Weights of a small model that answers yes/no questions on an image's attributes: encoder arch convformer, encoder norm layernorm.
Rows from block 3 of the image encoder of a small model that answers yes/no questions on an image's attributes, named by matrix and row number. Rows with one number belong to one neuron. Each number is 500 + 40 x the weight over its row's rms, rounded and kept within 0 to 999. All counts start at 0. Numbers have three digits each.
After each neuron's rows are labels from the 100 images, of 14848, where the neuron reaches its highest value: "lies over" is the class under the peak. Only what is clearly more common there than usual is listed. The data: simulated grey scan slices of phantoms with and without marks.
# fc1: MLP up (encoder.blocks.3.mlp.fc1.weight, 384x96), inputs 0-95
# fc2: MLP down (encoder.blocks.3.mlp.fc2.weight, 96x384, transposed), outputs 0-95

fc1.34:491509505449519449543443522459489555523487452581499474524502553414519431467402550477474471548514474482531481547461501525488556397496504438501474506493497483503541509467494504523481459565521514513556509508576485485484525555476559454521513501492518586439570434459555519553444457466503552495
fc2.34:486556469522450489484476586486426490591452533433481477483502501520475525511434518505545536505554573507531507492482515555473507511541530476505496524533451478500490523502507435495467521484477547548504526538476407422458481603474462405485480518511467502529510503547447591432523547424476522511
lies over: air

fc1.72:522484480506494563490435503528514481507495496454537470571500535465501554535470461562474480518490479440477489461474511532403523459505552553450480521522505496536537451422509474441508492485480549496463448538508490452531480592423434569502526481485502428474546510557548546533565435589543530539
fc2.72:598506519524428491479502482497487493479517532545506499472445442464441467550524508505551520514436559580437534557512486514556560500543392498431540489474486561469508467475489517548478463547473525518530514490531454574551441472569454463486494509497530472403548472519464477523474528477454487544
lies over: lung or cavity

fc1.152:530500498433537467488532435448503525450569440565511433521537521589544499486431478489557513558496532544531424466550499546454475460524424472491482461532493423497552515498477521487461528500458514477544455550527548488547524477545441520461582494492538465531457523449504543559547510470456489539
fc2.152:471555514412482506535526526491535510469459486481617531448477520450514496488447444474544487527484532432504557442412506467513505527539504455530465502581469532506419452453516496546456544520494542512551518542536414502533525533536452468474484585497469546547499464482466558497512553438508499495
lies over: air

fc1.48:512550558468474463437511490477498444407524405502532534556560490497456536461507461561493526466457475489437531595479561483496510528501470528582453570453517487494509501429452535512469477588504491455539507534482533528463521560524472507526412521514437494538471547458479464548496526488489488532
fc2.48:462575449496491542602422481473505490524488603540485468483466473505569474480493487412570503516485448443518501551503499571469493529425549520545586563493449516491504479534522565451461436451534460492475519439522509449561532456488513496495525479500487454503510557496519483460463525490454477495
lies over: lung or cavity

fc1.321:496578460441477478505465467471512549520472514415414463411501509410500535509465509474507483532529540582469477562455512506465489501559571491530496508548533449553499511542534553477552506532529509463486466515483510537493468523509440517485437519403508516511511528467576486501488487619528454504
fc2.321:450487460511529488544596447549385533527500524483497529509462542531478504500529575532507522519434570562481485550510437441481456533522506495537477534439455554508464469497457466496531402477462507466472495486505565496431497525542468510533512521554535514521483484406459504464559488468432535527
lies over: lung or cavity

fc1.259:465521473501521503499432535565519589475603529509538422534486569525565553464549500535483450483489514529467513519558487478487502447554561478543538465456483435371523516460483528414535504469555477498522486435506444530503554505521551498503532495496452495529502456475450442510469501484479489477
fc2.259:428512502524498561499498521528506530422481517530471477562505475462489490483540423541541459526547555523414530475511526526484480514503528472491515469520515397485434485553504465555546500469526482522527511577534483551429452548483488419542426484452562423495509491517498550587573475469491497470
lies over: soft tissue; lung or cavity

fc1.215:534488548551556454533551559550545499451514535578451527551522479524479475497478463486440513485461467500512576461559538461578501479565563478486508571522497491458491491445546472434529497477480477477533475447523457456504556500505521435552517457490446486462483456483378487560512498525462436501
fc2.215:436500507529527560476519469520464505500493503496453458564480485550612474479507512513461494532547569477487531514469413482513551530483533490533488496580536439476489486532481473530585475413483472547495549550511515509422411427522488516530557482449482515438487529431435473491535544491501558481
lies over: soft tissue

fc1.1:539499560487506510441509546467529581536512554551411448526542467544539531468571469468463515477527463497518444506546493497524510450468463483546477549504541481444410546549430469515424558582541491523476443541464454521446489526524492437483440453532519524505516505456521473457537458553504520514
fc2.1:527528525504478529529554470479499536454430486513593545535465511460460468452452415498500573535512469515471521440519504516508534465446406609475510517485505504521400561475506481484505483548520496497438519476501504518513557502578501499493422535503513569455443520552483434491551479453473517542
lies over: air

fc1.8:458535523434412535472487387468497553521518495519507560528523504502531555546516537483521531446491525480437502422534505492518487413529517521564521548465520460507536509572515497464541453468447531452540484527517483490475572507505457488496505469527463576497557509514508402592498447476483506436
fc2.8:442525557537508484571504561539408505539556517467429408461461544534450439516466538504476500510423405513475538576478507458480559592486500462489524502556443562501485518554484480507503504544505509527487531517424551509485519439476515540488543519479503493436496518477484539502510530440499501452
lies over: air

fc1.3:538445523503514455457481509535489512499531484475453535523517503452483512531496532482501499508558516567513532439461460512485525463625529476491472510485426518442486566477471549597482543484472513541496473477469508448532497460510531552479550484511506513563453449465513391446417541542514607479
fc2.3:455459497537514499634504554514510470487475539531495447548561491487541497497547504549543516418492485471583416507466489426482576553509395526431465519534512503519535471489456504487485564508472460529489521443536550517476464448503526529443466497523469516441485544491520478524545529439475466499
lies over: lung or cavity

fc1.316:470568466524481535544508524524571525502511510481481448480545462463488514549522500520460399525508532497445393520492504557504490516592548586494549535473433504493455450500475415526420508497462522508497518437525435516438531522460489489452524495526456483522477507506521479423576498515573517470
fc2.316:560467515477492542552517483544450443475526496538517474487467505428487508496564463514401505473514485482508508540542477468473465519475555549500507612499551445552463487415516529512573494540532420414467479532536529478495450459514482495440569495576532465466491485459481487538526518443531517571
lies over: lung or cavity

fc1.4:504481462514440431537484458435531489505492493439517471491516499510543567490529472440548521565551529634491501477525548429507503410482437501540517544504604523493576502470486464493448472493559520504411486556489497502536516478496518526524550480442532504458563498486511431507462498492490476463
fc2.4:494525484477543467496463477582486541500478483514465544569499485498426439451499527520481493531405487448444526448500511510528532528458526497527478429483487471504554527519518522448527489481482526572406562413553583546510568456521444466515517494491471445483537482463566564482536538469454529550
lies over: organ

fc1.97:525518480422474434486610545510486463551538441589506493484535547431463541476484474488499453486481481499462508524517578463413511501475470480452539563437465505457576505531472512434436496551537488489533445498495497552513509464507491507542489455516546483528557534467593543550524464510461479517
fc2.97:472514643489470540530430530493535446481546529424549506539482542448481557438489449488469411515485481526571525439481488577485488505527495509488383475413496493490508513508446551530444504515469535533516548509484517566508504511490551522510471494473534468502511500544559486491465481537501459550
lies over: organ

fc1.310:539525519481496527481595444502473497458543444542435485521526525501499530463556495508502480475535427528504506564456575502539550466467458569586501552468484548465482546462413529471496471590514461412474395525477455516483553538463447521490451537529517444491517510533498519497499462520493520512
fc2.310:510525516488486511568477495501541485465535576534504599448497489491539502454472501472525503528487444535491498439565464543459605494463579548480562515484514510519473501501545530500486489477485530438483589466516479513472487498508469523499435426504432483547538569486460455371493505464435464511
lies over: lung or cavity

fc1.46:493484509496449491558493571470535467466496405596486520428587482478529509539556536471515445516509413489499529467545531546473485481520483410508503553565462434543546469496483495491525485542523562545503477547435474455520447490436461478491522487464443561517493468571490510519541538551503528496
fc2.46:467578502605427537508448526522508543475602511506512478410523505463541510523520585575539464530543482481456533522517460439496479540515518449500490483480538502509509479456472488420476510462485430519474467494459492424511580472544488469571509467517462507448524443491445503525549548501485463526
lies over: soft tissue

fc1.350:530554517495529507446503456488584559473490471417465533480444501508591495579532454502431518523501536510482526556489482433505571525596511462553482496482428532524515499484458524498408497532509498483541516520478465459529490496477501591454488494466528460455546476430486525506423460504536568483
fc2.350:614544441559500485529533484521484472435469517503474529467452497480465512566473490477499524537494527497493536423426511583570486507442446450501458503484484472580446469567498432539526553519455457453475525497493563528449477492524544502554549428513462517510445469510534495526506551560486486450
lies over: lung or cavity

fc1.134:454463549489526510568475469398534478530472480566525458531506526482533467496455481527482489570487428537490444531512540488451540490466522470431538424453499554473446538494453426523500546571488492493516453499457531506520436560498524463476552580563477534550521531575469439479495524469540519527
fc2.134:479460602510449455545435481549463541496517498451461476498478544527490478548516460551537470486520490445524550512481478549532523443545495433486524490447579482495454555538523463493503495468493488549572457498474543570489459493521455387522548419562515448506426474523466541512553497539512531494
lies over: air

fc1.138:550536506510455482556463458485469479483448561477513483493525509516480555533515418518404524540464477439535547482501551568544514538546483507470476460442468442569439501516542445494502484510502493517503513533485495535516569514500460533506470508587458536495420521488460491525424430472611490565
fc2.138:476540502545503472498545481426500522453460510579518489517529441508503440525459517509586510513530478496433492509557516512533446428442407593444478484537490553512486535584510486476543463525535550534479440466472495454504538453419510552498436531443505584530499484465465517517479535536512536481
lies over: lung or cavity

fc1.226:482493459529482567487502451493562503440438473477491452563507468460559540506584497610493534494511482464489487519427526523461515456497474532516449509524464502524515469443496450468494442506478500539448516532555467460530541507560532515505583455553509549488530486565486423539520481500556419409
fc2.226:533497467493545415483543496513492522580570458582534473526532531460424492572507530497465493442484494513595505523464562468521601526491446565464453504453482532447496510489459491452463492430552453495544488471516551526531468457481457545480450483479547470448506544489526508547520438471473469531
lies over: organ; mark

fc1.188:486440532567494490544481521498565488440464480520586443463513517557509502479591477405465473459494526518495493539484524507551539471527533526496531422567473522477503587496467449483447443490504454463475497578532505542535531542497550590530484515464497491528472450495481525452462453415525491450
fc2.188:558491523496556507539485443483498504533504479454553542506546481480546508453521549450587530443473510424493448565504479506533469518465485520557517525520488462552519498464488475521494489425589498447505548503478479526506495491532481466541461532534542409461500428536387562412558451507490519459
lies over: organ; bone

fc1.9:455526499510531474452427523547485461507404473502538511449520563537566519449513545534460473513536562553490472547483487446555568511544490444552511461532427444567505512485503496537422511511515533460471492458416501522485521518491503528539520533524568472504525501561464527513477470515401496409
fc2.9:535450465503470495456501563463537490466532561490451497613510539531504502526465445452509559509440483513518470496463517523410488551492441476467475571496530495558535464548395506602536483501545440484502493513520517473477484499488489445511499456442488463447506486549561562510549516551548524448
lies over: organ

fc1.106:468512491442479485495497418478519478528500442517439513414524477491569525556435474473471468525435587478514527522527553527552513498442462525534553463550498582490478514506508528527433417534452569518573468501530457525513468537457539472541536468451456570462536518571494496495558493527502466509
fc2.106:464412482533571474417482555536475494493466479432539480485457587520494493521577515484533534554496468512520564428526504423489559526539500551451503512495491547507491511484505518516505525461570523527475492486490432440446468534553467443483534447535466508427550451509461454521478577482536499564
lies over: soft tissue

fc1.155:540453506556452491443491567521548465454534493504478520486557551548510536449523445528509421548524480462520524497518534523540422506528468476524501448510497542422435500512518462454485482487540484531455484489570498480457467468454576481521562532510475507467599579471457469555474505427480450576
fc2.155:440426452495557492484587463477556525572538502510526525436430579485561514486513581487473534479523547505592519511437475547461495451467566517492449470539566564559529493460496505536533424530484516477462495437493498492421462503539490517474527500501453481489514502458496447534505473462474458469
lies over: air

fc1.57:572551449565503448516474447505466524502393490496470522449439561531483540506469555506476488483508474498546519515425548470515447435520531435489569461503456496528560503471534433462522483468487550454555480506544477551480534524490510515544425572530524521483489453502505514557466555505597454495
fc2.57:466509450454505536531508577431515444472492517515436487446519523525453469506551463588483402485504528522515503500485445585500512465522498507490488514444534467534424525510405529456476519471507571498522525527560460514539516575450486413489551564539546537444522503464534537480511496493503558457
lies over: air

fc1.352:557572511473557521403513441477426487490454513512443507547532512482527455508483486543481524502484536536583459554505466460488442551467555533411523502444564506502505518485538466423553453463464489463536538532543540465465464408506519478533487530492525455527569475549509444468477476556491530508
fc2.352:479598487511471550551547521519531478473537398490556440438511516556456478513555486546554509493479549491510544506527506516494497511477439559575456509570470532529468439442493508508553481467459518513515485485507448486475486514570474433449450464473479520465497503500419479500520599437512503580
lies over: organ

fc1.51:496410550501475449554472488471485556526438504481538474480470510488495548421526409538471459569502497518493453490531561453480474474518464561476484542621498457517558535519488506482493537513543500467405538528531531470503527521509501565488520478523527476405563524523472479478409495484561494488
fc2.51:519562534504513558459575511586514537471484467493439555548542498555475426546491545447540513463438540475480607511449504473593558479463445444525488458414476463515497464529468526506442450530471497494492532430495516558523451483502532528444467449508507504489519516474490542475497474479477462550
lies over: organ

fc1.301:453516456496468424456540501490574509525532444495446469515538499572491420559513546543501484464493521513584548474544522427484492540535440464475541495515422454496529490518546514549494508580522532483546501448555572532508498421557488536478495477493461514541530478534483428432488472468496453433
fc2.301:503447495517490511521474458480459470466570528519509578501461437439524580444597558519463533489507526502460450505445506481450578569529460525553480558450510481490434513509546535500508494509510449515495505539424499544493553527521502491519593531471496431442487488505432451539453542486439541504
lies over: soft tissue; organ